From a checkpoint of a small model that predicts nearness at each pixel.
Model: activation silu, widths [96, 192, 192, 192].
Training: muon at rate 0.017, 6600 steps.
Rows from block 13 of a small model that predicts nearness at each pixel, named by matrix and row number. Rows with one number belong to one channel. Each number is 128 + 24 x the weight over its row's rms, rounded and kept within 0 to 255. All counts start at 0.
After each channel's rows are labels from the 100 images, of 14976, where the channel reaches its highest value: "top examples" is what is common among them. Only what is clearly more common there than usual is listed. The data: made-up ball-and-stick molecule models.
# convs1: 3x3 conv (model.decb.1.0.convs.1.weight, 96x96x3x3, each kernel summed), inputs 0-95
# convs2: expand pointwise conv (model.decb.1.0.convs.2.weight, 192x96x1x1, transposed), outputs 0-95

convs1.31 [102 110  89 127 153 132  94 132 139 111 109 131 169  79 144 111 111 168 111 143 134 115  88 102 120  56 135 117 116 153 141 154 148 111  97 149 118 115 152 148 126 121 128 128 125 142 106 172 104 109  95 135 123 164 125 107 116 112 123 118 117 106 140  98  92  85 124 143 107  78  83 104 133  95 133 154 134 101  77 131 141 118 158 135 130  87 139 138 182 132 131 144 104 124 140 151]
convs2.31 [126 173 134 141 123 125 184 119 159 157 107 125 152 129 136 113 107 140 138 130 154 142  98  94 147 181 124 118 114 160 140 141 124 120  31 110 123  86 121 104 107 129 136 133 128  98 112 106  83 101 100 144 157  76 183 124 153 100 143 107 114 157 130 147 146 152 131 144 118 140 135 136 127 141 178  98 116 135 144 113 132 120 122 142 113 107 129 157 160 120 169 153 177 114 151  89]
top examples: balls: three; small balls on sticks

convs1.42 [114 104 109 108 132 133 106 144 150 121  88 111 147  99 120 132 119  91 123  80 130 112 125 127 143 132 129  75 120 103 127 138 138 121 195  97 122 122  88  83 102  95 135  89 114 131 158 115 125 152 124 168 120 113 146 154 118 151 118 167 111 109  88 103 107 119  98 142 145 190 133  91  96 140 104 113 127  84 152 129 101 136 158 124 105 139 112 134 161 109  91 131 121 118 169 130]
convs2.42 [139 129 151  89 121 113 129 128 109  75 138 147 121 163 143 120  87 160 126 135 105 131 178 127 100 145 135 137 137 152 142 177 107 124 111 136 138  87 188 139 118 125 127 139  88  78 158 108 114 129 126 165 154 111 126 143 122 113 108 148 120 138 112 108 119 106 131  87  77 134 130 135 135 175 151  82 124 160 150 123 133 142  86 170 108 154 151 133 129 189 152 141 113 119 143 128]
top examples: balls: three; small balls on sticks

convs1.83 [126 124 122 136 150  74 134 112 135 108  91 163 129 155 130 129 177 111 124 109  89 127 115 116 117 120 118 120 138 164 156 139 120 135  99 135 143 167 161 148 132 154 145 124 136 120 104 119 130 115 132 154 101 114 117 120  80  80  54  95 152 143 157 133 144  97 110 113 120  93 128 113 121 130 122 130 133  83 162 112  97 152 125 111 151 131 147 168 164 158 148 167 137 150  70 136]
convs2.83 [138 129 126 139 132 106 120 166  93 138 164 142 151 120 132  85 105 187 101 118 122 102 139 106 115 125  96 135 108 111 117 138 130 104 108 140 147 149 149  88 115 175 111 122 182  73  96 124  90 126 123 129 175 165 106 120 188 121 178 124 122 154 135 142 127 110 157 146 126 157 141 148 175  97 125  97 147 125 115 121 103 153 101 150 109 115 121 138 134 131 147 104 113 173 127 136]
top examples: purple ball

convs1.23 [127 124 157 129 164 120 126 112 145 113 106  92 128 137  89 143  92  82 138 115 153 135 133 121 113  91 112  82 106 119 117 111 129 122  78  81 136  82 142 110  83  98 206 101 129 148  96 121 143 113 162 161 158 121 108  99 163 155 189 131 131 153 134 123 146 107 127 142  98  94  95 140 143 120 115 111 139 148 137 144 144 133 133 133 110 119 131 114  99 150 136 142 137 118 114 150]
convs2.23 [126  96 138 112 133 145 128  86 132 152  88 117 107 131  94 101  97  95 126 111 132 106 124 144 177 110 123 164 144 140 117 103 112 124  96 133 100  92 141 104 110 147 122  98 116 154 121 110 124 114 107 124 106 143 146  95 127 129 116 132 114 135 128 117 129 140 127 160 158  96 136 144 147 107 118 100 137  85  78 134 109 126  99 123 108 152 119  69 147 116 113 143 154 118 166 103]
top examples: balls: nine

convs1.33 [127 134  84 127 139  96 117 152 132 132 147 122 131  98 140 152 132 138 131 163 126 134 109 116 144 149  94 125 123 164 117 119 148 126 138 126 124 117 159 153 138 115 124 139 116 129 123 132 138 168 132 103 106 101 123 109  85  89  74  95  96 131 121 129 109  89  89 131 124 125 111 100  22 136 131 138 115  95  53  89  84 136 114 111 139 131 100 102 122 134 134 119 122 134 143 136]
convs2.33 [121 103 139 122 121 123 140 167 112 157 167 157  94 115  99 113 145  97 147  94 138 157 138 131 123 136 183 174 140 105 137 113 152 123 107 122 173 150 120 139 135  97 139 153 105 123 152  97 121 129  89 122 115 172 127 155  87 157 139 137 114 135 130 138 100 115 142 142  83  98  32 120 110 106 114 121 115  86 121 172  94 153 121 138 113  77  80 144 129 105 121 156 129 160 109 119]
top examples: balls: three

convs1.0 [104 119  79 113 120 121 123  93 128 125 128 113 171 172 132 100 140 149 111 102 115 108  59 117 139 115 137 133 109 133 110 126 123 138  88 172 122 124 145 124 143 117 108  88 110 103 132 121 133 127 136 128 147 136 141 154 154 179 128 165  95 117 109  90  95 115 122 118 117 132 108  80  50 107 112 130 108 167 110 127  93  91 124 136 101 111  93 107 105 100 136 123 137 115 128  97]
convs2.0 [109 107 127 146 114 111 174  91 129 151  83 101 123 163 116 107 144 113 180 142 120 170 107 167 159 134 105 135 143 166 130 158 127 125 125 111 144 167 120 148 126 117 143 125 141 137 132 118 148 141 114 118 124 163 105 108 153 137  98 137 120 155 122 108 136  99 133 113 158 134 166  84 118 126 145 120 199 154 102 157 185 164 112  85 152 118 159 117 140  78 101 123 151  94 118 172]
top examples: balls and sticks

convs1.73 [102 111 129 124 117 127 118  73  93 146 113 112 125 107 102 128 119 164 146  87 150 117  99 105  96  72 104 105 110 108 127 130 140 138 122  93 123 144  86 104 111 131 153 104 117 108 176 109 109 152 145 106 116 120 154 146 155 141 165 190 108 135 115  84 117 140 110 119  93 140 117  85  86 143 120 105 126 100 139 113 123 111 131 138 129 129 116 147 201 139 136  97 128 115  97 126]
convs2.73 [133 149 137 119 130 118 154 132 128  79 128 162 117 167 137 134 149 108 101 148 112 161 160 117 165 115 124 145 138  93 137 156 125 146  89 155 125 165 175 126 122 139 107 131 112 109 152 138 126 132 117 143 103 125 147 147  97 147 104 122 168  72 134 121 120 132 148 150 107 155 135 174 137 176 117 116 151 151 132 150 155 117 114 155 120 144 153 122 100 110 101 164 125 145 146 110]
top examples: small balls on sticks

convs1.57 [124 123 112 128 116  95 132  86 148 121 153  99 165 172 115  77 139 167 125 124  99 109 114  84 129  93 106 166 143 142 123  92 108 104 119  79 116 124 143 156 111 137  88 143 127 139 111 142 107 117 147 116 143  95  92 138  83 120 109 102 144 170 163 130 165 137 119 123 145  96  97 133 120 147 131 149 123 174  90 118 141 129 140  98 144 149 138 169 135 133 165 156  85 126 124 143]
convs2.57 [105 127 135 130 130 133 144 170 186 146  91 181 115 139 115 158 101 138 119 157 167  74 122 160 154 110 125  99 203 102 142 110 127 125 106 112 144 163 150  94 125 116 110 144  91 143 109 128 126 157  82 134 121 124 135 171  86  97 131 130  99 166 107 132 137 120 125 125 104 120 103 147 144  80  86 153  88  95 124  44 145  86 112 154 102 145 111 138 109 130 112 116 130 144 108 172]
top examples: balls and sticks; balls: three

convs1.79 [123 120  89 141 174 166 105  96 137 130 119 119 149 124 128 110 120 139 128  59 158 127 115 164 134 153 156 143 158 131 107 105 114 110 149 110  80 119  79  83 101 103 124 132 135 123 124 125 105 113 127  91 131 139 113 115 136 113  93 109 115 143 141 115 130  86 115 125 158 131 101  99  76 155 130 133 136  97 122 146 114  85  67 147 139 125 120 122 191 128 144 122 117 120  91 118]
convs2.79 [106 107 122 138 115 146 124 164 151 142 122 123 116 112 143 126 172 145 131 118 166 182 143 125 121 189 138 101 143 139 120 122 149  96 190 123 123 155 107 142 158 151 157 113 107 152 146 141 127  82 103 133 113 149 145 148 156 120 139 146 172 160 112 119 101 147 117 146 138  78 108 120 117 142 110 120 159 148 120 136 175 134 187 121 123 146 105 100 128 176 159 145 110 130 118 169]
top examples: space-filling

convs1.46 [139 120  99 120  92  92 114 126 147 152 159 123 139 134 125  89 150 132 133 132 128 113 112 133 158 118 178 137 169 154 143 167 145 125 132 184 134 148 108 128 136 139 141 121 130 130 123 146 136 131 109 116 136 154  94 139  70 102  90 102 169 175 126 141 163 160 134 127 137 109 120 116  88 119 103 128 140  76 101 166  49 104 134 146 146 139 109 116 130 156  90 152 127 115 137 129]
convs2.46 [154 142 125 109 138 140 163 142 143 129 121 119 156 105 122 116 136 146 126 135  77 109 106 106 119 117 160  89  80 164 120  95 167 153 161 155 113 186 123 168  92 118 106 111 129 115 174 106 118 133 117 121 119 100 115 186 111 129 113 159 132 120 136 142 164 100 144  87 159 102 127 112 129 118 111 100 113 139 118 170 121 141 123 107 176 147 122 108 153 132 129 155 102 132 115 116]
top examples: space-filling; purple ball; balls: three

convs1.81 [113 105 130 116 100 144  96 103 143 112 111  94 153 114 106 101 117  61 128 109 122 111 127 116 139 121 166 104 142 146 131 122  99 115 111 111 116 136  91  87 133 132 143 126 132 119 164 106 128 133 105 152  75 141 166 136 153 139 138 132 144 158 140 105 138  92 119 129 117 117 170 110 140 113 111 116 122  96  84 128 107 119 133 139 141 157 153 174 202 154 117 133  91 130  61 122]
convs2.81 [133 108 148 111 127 102 123 143 130  63 180 128 143 149 108 116 120 120 111 157 119 151 125 114 110 155 103 122 132 110  74  91 131 112 117 101 118  93 116 109 169 105 147 136 104 173 104 109  85  67 144 148  92 109 142 120  71 140 160 115 179 116 149 110 139  99 127 127 103 163 118 132 150  93 150 116 144 115 117  88 155 108 119 145 130 128 119  82 110  96  81 152 136 158 140 131]
top examples: balls and sticks; balls: three

convs1.6 [139 144  99 130 134 113 117  94 112 111  67  99 132 123 121 131 108 130 141 140 132 140 120 154 117 143  82  85  76  99 101  92 111 118 118  78 111 124  92 190 106 114 120 148 137 143  98 129 136  91 118 129 143 109 128 130 181 153 182 110 117 106  92 119 137 101 127 129 100  76 113 135 158 111 109 106 120 119 131 109 132 120 146 135 120 131 114  93  73 141 143 130 119  85 136 132]
convs2.6 [138 125 118 149 117 130 126 151 152 150 107 150  85  77 116 129 120 104  55 154 128 131 159 154 166 105 116 133 140 112  91 167 128 129 135 107 126  75  93 106 113 111 112 126 123 132 132 101 115 120 132 115 125  98  97 146 133 116 114  97 118 108 126 109 119  96 150 119  76 152  96 120 148 149 107 124 124 141 129 125 123 140 130 120 101 142 158 134 166 101 121 195 130 124 165 141]
top examples: dark backdrop; balls and sticks; balls: three

convs1.49 [109 113  94 142 165 137 113 140 144 117 125 135 144  90 131  79 114 112 121 131 128 138 122 145 140 171 162 138 120 105 108 146 140 136 147  82 129 150 118 133 108 147 139 131 121 118 110 143 121 106 100 114  80 138 139 178 125 163 121 139 126 126 121 145 126 150 170 119 151 123 125 109  87 125 134 146 139  76  17 134  85 124 142 101 122 112 120 152 145 118 136 142 134 174 162 113]
convs2.49 [140 116 100 138 134 129 131  95 119 140 158 164 141  95  89 112 143 114 135  99 124 111 138  83 118 144 120 166 121 126 113 107 106 161 155 154 111 136 103 146 159 154 110 104 139 143 151 160 149 112 141  78 127 160 148 124 158 172 110  91 125 145 127 164 141 126 106 140 125 108 127 124 148 122 129 157 146 137 130 123 107 173 122  92 140 112 133 132 188  95 151 135 122 162  78 102]
top examples: balls and sticks; balls: twelve

convs1.35 [111 122 115 108  74 149  96 140 127 119 117  80 138 116 123 132 120 135 113 135 100 131 150 110 136 161 121 122 123 107 123 114 115 117 137  83 106 114 130  52 127 102  84 161 131 144 107 130 130 140 114 142 134  69 150 136 143 152 162 117 140 142 135 125 142 156 110 135 109 137 146 122 122 115 141 125 101 119 138 128 148 140 159 112 175 169 169 156 146 150 133  99 133  37  93 121]
convs2.35 [137 149 125 192 129 157 141 114 115 165 147 112 157 110 121 127 149 131 112 110 144 100  92 198  91 138 141 165 106 151 125 140  89 139  90 188 111 147 102 131 158 188 102 125 137 160 108 139  58 137 125 142 146  95 113  94 155 165 105 121 155 115 108 135 137 156  94 123 141 105 147 108 139 124 130 138 145  95 130 149 151 112 147 144 131 124 118 134 143 132 110 108 111 128 139 101]
top examples: small balls on sticks; balls: nine; balls: eight

convs1.87 [125 141 113 145 120 177 107 120 126 133 189 124 126  87 144 125  71 148 132 140 121 113 160 124 154 138 144 119 122 124 122 119 155 109 164 153  93  98  90 129 127 108 112 124 121 136 137 142 121 143 117 139  96 133 143 134 178 145 173 146 134 135 125 132 138 208 121 136 160 145 169 120  83 154 127 127 110 136 120 158 156 136 169 154 116 106  87  79 106 108 144 129 135  92 155 122]
convs2.87 [113 136 125  90 132 125 159 105 131 124  98 119 180 112 135 157 192 122 129 121 133 142  36 131 117 121 123 147  88 121 137 151 128  75 140 139 105 106 177 121 144 117 147 140 135 175 150 117 151  99 112 124 142 179 155  81 103  94 137 128 125 100 135  88 155 113 132 117 132 127 152 105 127 130 124 113 143 118 127 107 100 125  96 139 105 122 129 142  82  99  94 145 164  99 121 120]
top examples: space-filling; balls: three

convs1.25 [129 123 118 105  74  82 136 117 114 131 164 138 131 173 136 145 154 127 122 127  99 136  98  98 118  99 130  78 132 147 106 108 127 120 110 160 139 131 181 131 137 146 120 143 128 124  93 104 124 139 105 105 144 164 108  86 121 135  34 120 129 125 118 120 131 120 119 123  93 111 111 110  97 129 109 122 138 206  97 104 146 122 128 117 143 138 144 106 155 149 102 113 151 107 122 144]
convs2.25 [146 126 148 106 141 118 114 164 116 140  96 125 102  91 131 141 142 134 170 112 135  69 139 100  98 123  98 124 117 143 165 106 154 156 138 183  93 183  92 149 118  99 120 126 123  96 110 134 129 127 103 134 112 134 118 126 149 167 165 149 149 152 145  85  96  97 141  86 110 127 118 129 120 138 105 132 108 147 119 114  70 143 145 116 125 136 163 135 143 165 169 162 101 133 106 119]
top examples: space-filling; balls: four

convs1.2 [125 121 148 153  84 138 134 129 109 112  59 120 109 169 121 105 162 120 124 122 121 120 150 104 152 115 130 138 145 186 148 145 115 120  91 126 134 133 122  82 118 129 107 128 123 133  84 124 150 105 144 109  91 118 109  91  97 131  94 119 164 151 142 138 146 113 155 130 146 103 150 135 117 123 116 133 127  97 148 114 132 175 112 112 163 156 178 179 157 160 128 133 160 164  86 151]
convs2.2 [118 134 172 121 130 152  97 111 117 148  75 115 147 157 121 111 129 152 104 127 190 137 131 148 120 176 130 106 153 186 174 135 107 168 155  98 115 144 147 111 154 156 129 128 142 102 144 153 167 175 119 127 156 103 119  97 132 136 136 140 135 172 115 142 109 177 137 114 112 143 163 115 128  79 137 136 121 148 138 122 163 118 113 123 151  76 117 133 126 132 137 120 171 135 104 166]
top examples: balls: twelve; balls: eleven

convs1.75 [102  97 116 135 189 159  91 106 107 130 120 112 159 112 161 147 134 145 123 150 148 129 124 160 115 155 146 127 108 127 112 154 133 137 132  95 106 127 166 156 109 123 117 120 105 132 138 150 120 119 128 112  55 111 115 114 102 117  80 106 124 136  68 110 102 134 135 118 155 107 102  87 104 136 122 141 133 130  74 123  99 134 148  89 150 113 182 160 144 135 140 106 114  81 137 129]
convs2.75 [124 130 112 151 137 130 145  96 159 130 100  98 143  83 142 140 166 159 113 147 116 144  60 115 119 131 164  90 146  98 128 117 110 130 150 158 107 147 116 127 101 127  88 118 125 165 137 134 153  88 154 113 109 113 184 118  97  91 124 121 130 147 125 109 112 122 116 112 127 117 146 134  87 129 123 140  95  82 125  73 162 125 135 197 115  94 109 163 140  94 140  93 112 137 137 102]
top examples: space-filling; balls: three

convs1.11 [141 128 114 125  58 172 150 124 121 125 145  88 127 113 127 124  80 148 111 120 128 112 153 131 131 143 152 174 106 133 136 114 137 157 144 143 151 103 141 148 114 122  84 102 120 110 119 108 110 111 130 103  88  76 114 120 136 127 143 123 121 128 108  99 140 163 117 106 104 107 161 112  85 135 143 133 140 184  88 101 156 153 128 120 130 124 142 200 145 134 174  90 133 100 130 139]
convs2.11 [131 128 124 116 134 120 114  77  94 140 103 117 157 123 155 163 157 130 152 141  95 155  76  84  77 142 101 131 164 135 127 140 124 129 127  83 103 145 144 144 132 146 147 142 156 143 121 158  88 110 172 126 114 123 128  84 121 166 153 118  90  73 146 112 148 150 122 110 143 131 173 154 101 117 140 118  93 114 119 183 127 112 160 127 131 100  89 144 128 155 134  82 142  89 125 123]
top examples: space-filling; balls: three